A small multi-label image tagger, trained from scratch.
Model: 2.51M parameters, arch vit, layers 12, width 160.
Training: normuon at rate 0.006, 12000 steps, batches of 128.
Rows from block 2 of a small multi-label image tagger, named by matrix and row number. Rows with one number belong to one neuron. Each number is 500 + 25 x the weight over its row's rms, rounded and kept within 0 to 999. All counts start at 0. Numbers have three digits each.
After each neuron's rows are labels from the 100 images, of 14976, where the neuron reaches its highest value: "strongest on" is what is common among them. Only what is clearly more common there than usual is listed. The data: cartoon faces.
# fc1: MLP up (model.blocks.2.mlp.fc1.weight, 320x160), inputs 0-159
# fc2: MLP down (model.blocks.2.mlp.fc2.weight, 160x320, transposed), outputs 0-159

fc1.167:488495514500466521542527479489540522493484502484472521526504510546540508493547463518478524524480542500482469498489481516510528512522435545497495524459485534511454451470533492510481522481498486532498513508490509503485534485438480506471461484481487534468568494500495512520474498508475506476510445503535504508465497511463499504481490479528488533530508492483490497492481472515510528475540497461547474514544504515479522491482509555498499509489470512539518477468481550469499496483524480
fc2.167:481515531520499519508502478477512485486498506528479500479505472514470547464509494459486503526514543513533472542504496507454535533464535528492468500519504476526492514537468551498498487525510509479511511557538477477452508497456484475530481500495525485514492513487453520480519503469516517470440477459445499518490491506504526524499453553501498502457538507490504482506531499493513533505504541507459522532484470475485525499517478508482565491472500479506486484485509458515467477507545532
strongest on: sunglasses

fc1.47:554524506480483498511499490467497519557479482478479519519470507530535536490462457523486545521489468526531460506486534491506499503475478510514498510492468481494517533465465521504552562459519509481496504517501491521505502526461516518537473449552475497521458493490515529540457543500522485468532529536519508482503504474441512532489463517534523515461497521502506515521468494481500475494519479482476469473499508512479458514530493484496472485461506505507497509516467524465526522493472514
fc2.47:467536509529526532485507527472519509495502481506458521512508513469510510531556501494539482526495535476470525500497531513470492475490511533496497525475508548452515482499469523551484446508491491468494479476497456464522490536548495529501445471515501527531441480470518473539496485524497498518502476522482520476504460491509529530538470467479503502507511504517485548494551488540534483487486474474475515463473502490490515548505499480520518482502478468475484475502491520536500504465515453
strongest on: sunglasses

fc1.237:459505533511523485484499517481503462495536528499473506450469485527486540505484506487522512498531501518502537517497517553501515465492449532469484507525504548517483509491486517460496498471512516546499503505464474500507479515536503506498524453476494505495538510496531509484495461478557549487504498520476506473508502527515515524543478472500479469490524465508502515491485544426513512449518495489516492533529491465530508511515523513480518523479532489419460512492549494500465466488485472
fc2.237:500554482491540549491535529502466494464490472518502476545502511510544474497542503509491488508504512511539497460476502494495487543521504472505492491450513536504507475521492516539542495510479514473467533465512539519489524494488499537491511481489453487496475489510511471524483526519476509547522524499477504499484466525504518468473523469516495447492497484457517516513517499482501482528498533459473516495519537501478520498490457546484502443520491472495512452531496496467526470463528423
strongest on: smiling

fc1.101:483540519461542497492522542489489500466544494476526545435505542492491516510497467501495528470492490485539483459514500443490511545459486525519534493495522509477510505490467481489534526490507478472506483491523499516456523501501479446506498476465497469455506508482494507483465480482550543452485515493538515495470451518519518537528494550518485483529518532497530548471476509499508513475490549492526510517511464513537498460532504497502497483511480503495528517443515499486508485510491494
fc2.101:509497542496494487532519451527481501519488486490490469515506480561580522504490477457466512513537511488511482519500484554502546486530514522540479503530501497489485538457472446492506545458513450480545479496536479497529479553494519496498504489479515517514445489508539507520473460478508469459490518484514467475531522498512524494456481543493503535464468522503527468524499518493522520498477482503516466502486484530485475480486505493511490488530478463488496503506482484477521518477529509
strongest on: beard; sunglasses

fc1.82:531498525485458508548481496535547454508499467488536508465483504476512499521489500527479518495503495497458435499524547524516447539466494484519488517492508497475508450534461501489549488532487521495510488502515491528523504533492509533446518545448487507499523489438483521513521511521490468486540503505473521562473511484491476491523502494533512509518485543512476498477512497471482518514524472476512505524504523478514487477461465517470457506496507529505472480462450512505527523489482500
fc2.82:543489483494517502510492514497474542490514532505489519475490511477511504472508501525537516542455499497524441532490487512521488479537497550498537499524506498509504476490519518523516463470504513500487496478516496472494542407447466453509506504503495486466486455490490499513482472480529499490474507496529510501498466508524498508510518556525459490491483488473488500483467549523540574502525483466463470494475530483486501477507518480472482555459525489539512518506511499522518464534503518
strongest on: sunglasses; orange face

fc1.267:490560500525490490515530538452484496493512488518476476533479520517535514491500473467477478524541489472511474534492476465474505513541498503523528509514531518513478505477514503466503499502478489488509495483496419528526512505563479464501510471477512540463527527531510517546461454573483505514453517503514494500476534443509477497504509525481482532502499498492471504432493495533493498478474500489513517509543540505497475472510506504483488520448517506504454499489514485473498503529520497
fc2.267:531488486504515502502463493529504483441491515495454552519474494521484515463514456521446531493478512505512510476466519542501529539512460497507469475484528515488488514477509492509530513469546523453487550494457490484470488517467509493470508520514509514492467477506522461550492497476540523501547513485499542498540558495476476541544497522535459500507470498506526490516478510506514537509531508490483524506506462486498500448509561506467508535485480480505497532475484470504499500485486479
strongest on: sunglasses; surprised

fc1.3:509449498487478554518516493546535500490499480512523482545509486495543509477491515504494501516498518464504472442573466483473478528494453447526523481471505455502490457509476493503498488515481463489457520487504527513464470495485512504524531530531496507516482491522440535498491489448493495491546482487498476498512445530507480498509490537522534505502502501487511479544511517544519500490489497513505483515537494464507516486507508485524482552550445515512491464518508489502541497528512521
fc2.3:524509520551551511511505519484545459527535485487516565486511502556542442506511467522533499479495486540488522488449516540521538480487530496497476494460497548477485489475509484513506555503474510498501513471457493494475490518472466490494512526496457493500476513478489493519477517508482500461484480478463514526475495468513524518477481503446546466495527486526504520506506488476465481487539466477484530524494547524496522495499457513535524500502471491500519501529474470485481473531511509
strongest on: smiling; winking

fc1.259:514528522479490462516555474498491500511527510503509471519517474577504506507482461469469525495488535487477487536509550492469463546531485487508480507520483527524511526516464463513540517481547478496540526456508512452512473539533487490474477506554507520493477494509495523507459503508522458501496523498530477450489450486488518506508479525507466481492498531490508490510474498485515498486492502525530472478485499510500481491500486524540539483478485538542458465464517481527483522448509471
fc2.259:552530487509527532515510507526470478506460475474499492498497505471489488542538483499500467526546495445500507515527481485501535502497467492521492460563533507470494441478516491504461494479535489518485528465477500498503516531495495507506513508511522518553509476498484442543476491482509481496497494521463547482511525507531459538512507479487532505449481504526502505512476489503492526504498496511486512448477505446495485463551500478485507469544538472510489501492502467507479527509575504
strongest on: sunglasses

fc1.31:469471505496527500484481496523462508543489536455491488485486490460478487493499489502491510488528533526477530523495512511502478534557545502509490489511457511488470489516477488525534517508513505518538482516522502477514512461489474509455495494452513490484570530480495475538507460490529559495536488474512505481509505464494510504558459505498472515480462553560500475501522500464516524506524521490471468487460515538537488500492536500490561477494495486455487520520473468512472495486475492
fc2.31:490464519514529491488479474504484477508482482495497539466515524496527487499532458448517511514495533502486495511511514481526520520483529501511467482529474490470502499499553494452503517504530465493508458494519542480480536497488528533506507547453503442447488519523519526447516489505518508516482467549495515510502499496534453519513505495492524520511497509476500536523483462482501546531481485508545510466494536440491512481439522476504490516482501508510469528449509473547547508507489470
strongest on: smiling

fc1.182:492497520483472449461466506489534464507526502537525564526499472500495500502497500485501526501502533486492491505498513464515534530463521529455475484464523481530497504487464499463510464499487470513552482524479526479521497494460490529503521505535521472462460562509461464484534500513558524531496512495494499502462480513513532512546470481465502504502469526486494489542523495471482528464530505524526499487503487512535522532446483517482527500492503490456494559461499461497509496501503488
fc2.182:476525481522488508467484524510468497518499506543474474521548502468524534497462514489500541512474470505469494509495482501510477427527498495530529497484508491515469527477516530498486452531495539436486488495517528481507489511465474519484483491498459526544539461449508514483507518493495506469469483461495515489468508497496536537466546512527493480543501501550502534508521515532516478487468542509455506522519479466489455532512533494494514459515506539502492500528482465493522482538480498
strongest on: pink face; grey face

fc1.266:498458495478507533465523530483483535446490503466520478546485484513516501527469500471493554524459488494485534502506446499493498520456499470512514534534495500534498496518503466468514485535514519504537537487499549513504476476503468495472457505473529457512487497501458514519459523501510541515552466529497484512500498515527452482490495544505539478482531504481501493481532465465501480480491523483475509475541490492492488512502523470531507550532454508501479490512454543487502512523491541
fc2.266:491536555496488488452518504583480533491532516493494518481530472529534468506509484445547525462484506510522515477520527492497468475539467505471497507513446515483492473512514543458507545501476511533508501504488510494526497523510526498504512509463505519487470484484558456514489492509485507450465530503537522549558457502517503477501519499498504488511479470517491533518514526492515456516473526515495507474467470478508511491464493461492482482490487520516497488544505471507499465507479464
strongest on: smiling; winking

fc1.107:480503468463496522452529476496482460470542541548479532491510483475482486496483463514506520499509505491506493492518488465538483480500516480499538508481533474456492479462497490492517498501509482432494523473517456490508495523478479516475521484514489546512508502515493451518507531490493501523531524462537521519491555525490483489518498530486539490521481494493532511483544480489514520497552507460512511504438493542554524494482532477483470542490505493488481541503516462504570470499487519
fc2.107:529492463537524474490482482548492535498506532494511477513557521506523504533497506448504455475484494538521542546481490489494477495497513526454529509560499466496500503508483496519471488457499511554488525529561488476500476529486466510521506489490499457475514518473508467462514499517521530490480511467505503545463474498521530497510480488499509504541518491478487501492485499498491526517466472511517505495518471493511539466516500514446499489505515531452488481439522505533482425506485523
strongest on: pink face

fc1.280:505540482482526523495534508479525483483526517484495525526533506531494494466498516477507487507508497484501538497521500494486553522498512472534508501513562476515504452526548485509478491505481502480473510541491475569494504522518466478525476452530499536499482503512480503525527492509518497510497482495461519512469453517489450533496521491498465505520491537469519502499511518477492497479467438476503473483522411511521532474480459487472468467546513514472476518489516541491523520453489520
fc2.280:503506526525489492477502517558450532456524519535489493487534485529502513528434504520561496517512528496509533457468500524527465476497508497461524453487508492488506481493479518492530506472480436493505498522504507471503510500485488509481488516527499500499507467511536485489503492552508476476544489465507483508479498469506540454470479508515535520531517508540476485529455527497506440499569516498494504500464490463529500525487502437507543505489522505504494490521531470466493469508499499
strongest on: beard

fc1.30:480512514474494469500462514475501510503519493523525512454472554458499487471512458514456500478512492516494479502447483499524463500532539529520505456495477481536475493529512547502572489512483519489474466517521517484499533530504531487491518526493527501524483505429468505527484481520503542540482517499504523525502525506487536498506487493491479549503486510568504493489464452501476521457505517459487457477496492509501497485492536515497454470500475491502540522501479533518534535506481477
fc2.30:496519509542519488514497565511514521508511516503515518511553509500493431508507447487517513534444517497514524486490511495517457524494524462524499483504506570469542498502488455482526511461544471525501485513468540457472466475473501475495529510488488457511484517548484459462518509539502487466500508468442462521495466491503510538478508522476512485543492478496508516506504505492498513502527478517546491510516493472472481479486500497520535497523478522531501467477472483522490496527539489
strongest on: smiling

fc1.195:512506488512455517512511491481532508469503520483556492465513541505461537470526511510493485513500529506550438432459522482480481487472467507499507474481490477532548509517505513523545536478467511476478502522466461505450554533494519494529494456517500502506506470504477476433473539484503470522495516518517494526504501510522507484477520475504498476506493489494543520507460460507486503510482485496482480506533510490488546457484476541530538507551492503533504496525515513525504486478520482
fc2.195:492482502463478530507462471508487521486494504526506508479508523504558453486507516478519480538478478535519462483528489543517497496479471465531507520532523511461527489511510505440514474543500490495488490505494541470503504503490490487499546532504488478479475508527486497465487497503540529461508528466522454498500513508536448562475508487448458483488464503470492504444534514474490530515502559506518523503528475499493507511505487539468486505444509488538481558512507494516498516533480502
strongest on: pink face; sunglasses

fc1.158:518536490507468445521459462509518459534501508476478501499515489531507502481494444512500560498523508489509469495473529477482534485477548484463510476534458500458488465434469508482507505502480491454565532507474524524508492525480485498520515482520525503530466489477518470489469476560522532458513492518503514526513546487497505501506511505512501538488510529470540486510455504475507526554490481521508512508486530478522493472484507470514523474515484480536534518484494546486507491479503510
fc2.158:465551515518505482504505511479483510471496499487516494496517541475498515501460469533505484507517484494474570531533495489453449495477528549505482525458493514518506507497475515589486488502510502489475524480493516477527515507511506520513487460512503512503479501495511455538501508523457517515450489492465536500529479482480555523512481459463484522532484468490524496505478456517524503480496487440510491496511510472459495508503522514480494507459500477516517472528529552453497513521540535
strongest on: sunglasses

fc1.115:530487463480482495469479475485480511507524489502473479484485499552504516481470457481497502452529506529488496516500529495496480535480536480462536511516479498478478474524469510489526544470524476471484516501513489497472514540510472474489460457511472510499484500508508477484468500534464504489526511489527461516478473530531541530518549548509491481498485498489513538503484531533480478440525544492560491473474509498542545486534515552503525502539488494520452491531522491506526517523479538
fc2.115:501557463501457480521530511498483489462485487457548491498481505483546482525559459496503548523475521495524469514507485515463484510496507444503503488521546477491478493450523466510525487498495502533512498472497516482574492546525517469534520501528493493526474492490525489477484513492494501527472508473495468425510530483517509522503501530538501509490522556491465541506509485502496483524502475496506495450552476501512501478483474491491488473538520522474489501468476501507471515469533500
strongest on: beard; sunglasses

fc1.146:485554528488493501476487492523523504506503475491518472519559534475500514488523496524487558468499518490482526533533505517438441506490523513457525524508492501519493541481477483547558529465504496504488505447462495524479502498459473508492481462536494525486505466522469546510497492500515484529531461502510508509462459523537483480523503493462522484507503466487494464523520528478520481485481442474472523466499474490551528510492540476531493482501481505518530487506481490529510506515473513
fc2.146:459474510545511492496477471492554476515482516471493516461508533494480563507479513520484494563489521500472503539498485490506522521490443513529483463489479517513515477472503467494535480553516490480514522479522472496493461536463476500515520518465455478501520490526490493467510509499499490490498535515471517489493498496541509565527537475465500501506491546493509511458517453467544494472525526529483509504532494476499537483520443488557465504515484494530463498509521510491485521507471492
strongest on: beard; blue hair